A small multi-label image tagger, trained from scratch: batches of 64.
Rows from block 3 of a small multi-label image tagger, named by matrix and row number. Rows with one number belong to one neuron. Each number is 500 + 50 x the weight over its row's rms, rounded and kept within 0 to 999. All counts start at 0. Numbers have three digits each.
After each neuron's rows are labels from the 100 images, of 14976, where the neuron reaches its largest size: "strongest on" is what is common among them; "colour at peak" is the nearest of a few named colours to the mean colour under the peak. Only what is clearly more common there than usual is listed. The data: fractals drawn by 1,000 iterated function systems, in grey. In brackets: how many of the 100, against the usual share in percent.
# gate: MLP gate (model.blocks.3.mlp.gate.weight, 384x192), inputs 0-63
# fc1: MLP up (model.blocks.3.mlp.fc1.weight, 384x192), inputs 0-63
# fc2: MLP down (model.blocks.3.mlp.fc2.weight, 192x384, transposed), outputs 0-63

gate.171:530534467416469486515467487357484477538468496445557488536494437464452474441600521561557558526510504524548550456520434521463411521506559391552556478477560510522381539490538449569538608444463565
fc1.171:501541523381557478461494501506423564515498524557534537464471418584382459364437509505532516536576571534507490496482440545529466499535514432391454498401506485554546503485504498468575498492509519
fc2.171:442540446557626427533478439517469595508604515478539455455546597488392463545536508539533565483440492420468424511434549434497584511374525483414430512433449610556463492439499417500511482490428512
strongest on: dark on light (100 vs 30.8); dense (44 vs 9.7)
colour at peak: grey (96 vs 18.7)

gate.103:472545572498494461476526457532434505517422531621488532477494471471508480464449497444589543468465544519441518558548509484542543511446461473488511474649549466523485563566464521553495462561494525
fc1.103:489495469531490563524431439508568505530550504396508401480492526457481549604599479523488473515522465516557531420505496520525527522517536495519539557405515543504486424431548432423487435442502509
fc2.103:489526488456603559480506582551460535524555514440558560521501580465518498446471517486466488526515534509443490553491513460508420501429421504500473481575584417444499434588526599552439567429481482
strongest on: dark on light (100 vs 30.8); dense (27 vs 9.7)
colour at peak: grey (98 vs 18.7)

gate.306:488498463476531525417538566452501471475570543555478506444515472439515494505507516476490510466511537490492418540493423431449463537527514479491480485515538420444454470524506496518491569561487514
fc1.306:509520550495586477543493532397441528367511477492457495553498367590495520441534491515493512432531522580476433499443577454566481474410454519483497527521473474497506564413467509470521552435544595
fc2.306:465494489503489496495492520469498493420490507482413499511520428577445481403503465478503465462513558559446475444544606430523577470453483570477541504479528512547433475444481506480520532416521587
strongest on: dense (27 vs 9.7)
colour at peak: grey (60 vs 18.7)

gate.359:497538477414442494497447503519502431530545612422550487406457544550536522534549518475530511573506487454511584623542587481447499521449462450547548486488433438481517556528502497476507431476432413
fc1.359:476501543444448517456537475427474457513427549477445503498509517541387543458592548521531480461559509453549471548436572511564501486475586554435579472463624538543447459486449466461527508481503480
fc2.359:511484548466445544527501376452544446485454567480472555454541527494421499553573598528567450494571564494511496484443519573548592549479519544435603450436593501525534482533481482424511510401570460
strongest on: dark on light (91 vs 30.8)
colour at peak: grey (54 vs 18.7)

gate.195:522420471486490556487518612516465487490620530548483549569522520460405494509495527551465461497491409470492426516512489525516515442456454367531533389470409478534464531525409529423489462507491436
fc1.195:518404401545504513512625518543394509465515509590510581558445494505502557540531484530440457520490476540475420549515461591472520454446485502579524497490425492494480556524444469437439462415463544
fc2.195:500487393512463543456500479458547495446553555513445591425460503482477474412443405478519486562449496546444477446565461580568574458521460495443549517541499474497516403540583441589532451503537550
strongest on: dense (30 vs 9.7)
colour at peak: grey (47 vs 18.7)

gate.312:477522514449558582539536448542516465586562500446435551575545495614518532505546540492497508417551494490551519501538459464428499456551448468546503465467551481522449388463431505556457522366504588
fc1.312:499451513418473515446433474559444511588480546448464534473566516523545454504562499500602532526426495433520472430515501491482518560496497395503505555489558498520563500429538504527443553478517511
fc2.312:561412505527578616492484432501537593550412523498443546520505535590576480508510437475439472492479492441446491581446521511471451534452451504502426534444478450591495530561537505497417490465552479
strongest on: two maps (52 vs 25.6)
colour at peak: grey (66 vs 18.7)

gate.96:497544511475512572479603467585534497451458519497552430510459524463499472503522650535479586498536489527434461486513598462511436481499521442453551406548550538446552429414452557542512527492497443
fc1.96:499473535488574477511397558415548499514488397556517498469632408499525454506513404521534388487477478475547540550489427471568618522515507488566455537512510502541367569570478416425506508479546556
fc2.96:424636473454494493604522516465515565490446483512553467556482417421584427456527564488554535466507532562468433374500536524497570496497533513430510437494547523503595436460533449503605467497541531
strongest on: dense (33 vs 9.7)
colour at peak: grey (88 vs 18.7)

gate.151:500558531429527500520404515483538538555459617517469439550513506501541598478504421433489470550519420522462434545498501464485493439493480458462483500507445549468506429440489498411480589515542447
fc1.151:501476520572499507401560480471573458542559402496456430406560424433539514438466460446567511513542566553478540540519592493462520445456413501523518640469466584584417500436476486546455453481547524
fc2.151:548408523537501531591546495540542519555403519447564501515468568520425468585489506462567435482512439437524432537585526547542465515471527524488512492528544457440540461507485558580425428562524433
strongest on: dark on light (100 vs 30.8)
colour at peak: white (99 vs 26.5)

gate.196:481479516534473429532402631485464441515555420458496522517478500531565541519558491508453489517523504496531465489561462445504481403559473493356450513495525444504574498557518461545476591499561517
fc1.196:494477489481507542520587387474501514483520518472575446499419411524563527545374559541548580483484519598404563492455491499477535496481543357442459526467492448534448467519483565383503511523466572
fc2.196:363560515530545396491467463592467580420464448504497550522460529610545455552545575544451407477458519548513526471518480538488535449427491507467517403484561447549430528540482506439504437563552526
strongest on: sparse (100 vs 26.3); dark on light (100 vs 30.8); two maps (96 vs 25.6)
colour at peak: grey (99 vs 18.7)

gate.15:473577521473528533445545461439538518547469549460596468503452563531461480462515459405517433552496516429470530474549474459471618439519558504518512403465521429565477504591519463564462469463595564
fc1.15:518455457548462397470472507472508521507455536469495572437522499531592512546589457470554564459466463511515523522473536414511506575536554509460546553617549526515519462412570517511501466576524449
fc2.15:489561429478520549520479581493517496445578550510415499526406439496453547424502503503466521499474517489503548504436500539487524542483471461504496504518580503539514526454562555591494466473524506
strongest on: two maps (58 vs 25.6); sparse (53 vs 26.3)
colour at peak: grey (82 vs 18.7)

gate.210:521510515462465488525439401498550544534434521526529475536574584519437483559436456460461500459506504451431595571486419447446553461487436475444440430427554513489480505509493440588512552529473516
fc1.210:491414519478527445459564562392471427456557489517529480451462511570575607484478533616460576585420430545496421451518524506541509505432501519590415488506456529461492573495549525497541459458466521
fc2.210:481546490545466499493460537530536470486480494517482492451509427549562452536429460504525505512493486504489456458572456488423483442471565504571413401381458573456467555429490481457571526503442516
strongest on: dark on light (72 vs 30.8)
colour at peak: grey (53 vs 18.7)

gate.360:515521493464591543516526517516487470560482528451498401481477527578497489500440541571446550573535602496512482573472545447400535500549458533506503538460552531487462524453454452493541450551490455
fc1.360:512546381433504446419556447479543593494489462550443494549574492554506474455406491509611492417459477493497552482436489571529435529529523479503530471484547521453484523511532572512494481520550548
fc2.360:470516495550516642494512522511527567494528411610468468451527482424482508508428586562515492453514610508549545509553485591383468467530490491486518465436450481555546458425527574502554599490459517
strongest on: sparse (100 vs 26.3); two maps (98 vs 25.6)
colour at peak: black (88 vs 54.7)

gate.163:499501536581445448446449481493617456536525450479535506534603510544470425500549485577552455593552497479484485434474585503422590498541498532550420469354545500540492416479519500529507513406517482
fc1.163:500512506441425564450503458463540572561477622502532481491473536430571486608481421513519553559508448452539479478589550531429493540540501517481532477497585577434489480591435426466403496532477445
fc2.163:490445479510390500449472450453564563537507596524460505512423496576515542573523483438468559488558531495527411520542428582489479469605564364537590485476631574569514479624483425502475495443493435
strongest on: sparse (79 vs 26.3); dark on light (60 vs 30.8)
colour at peak: grey (40 vs 18.7)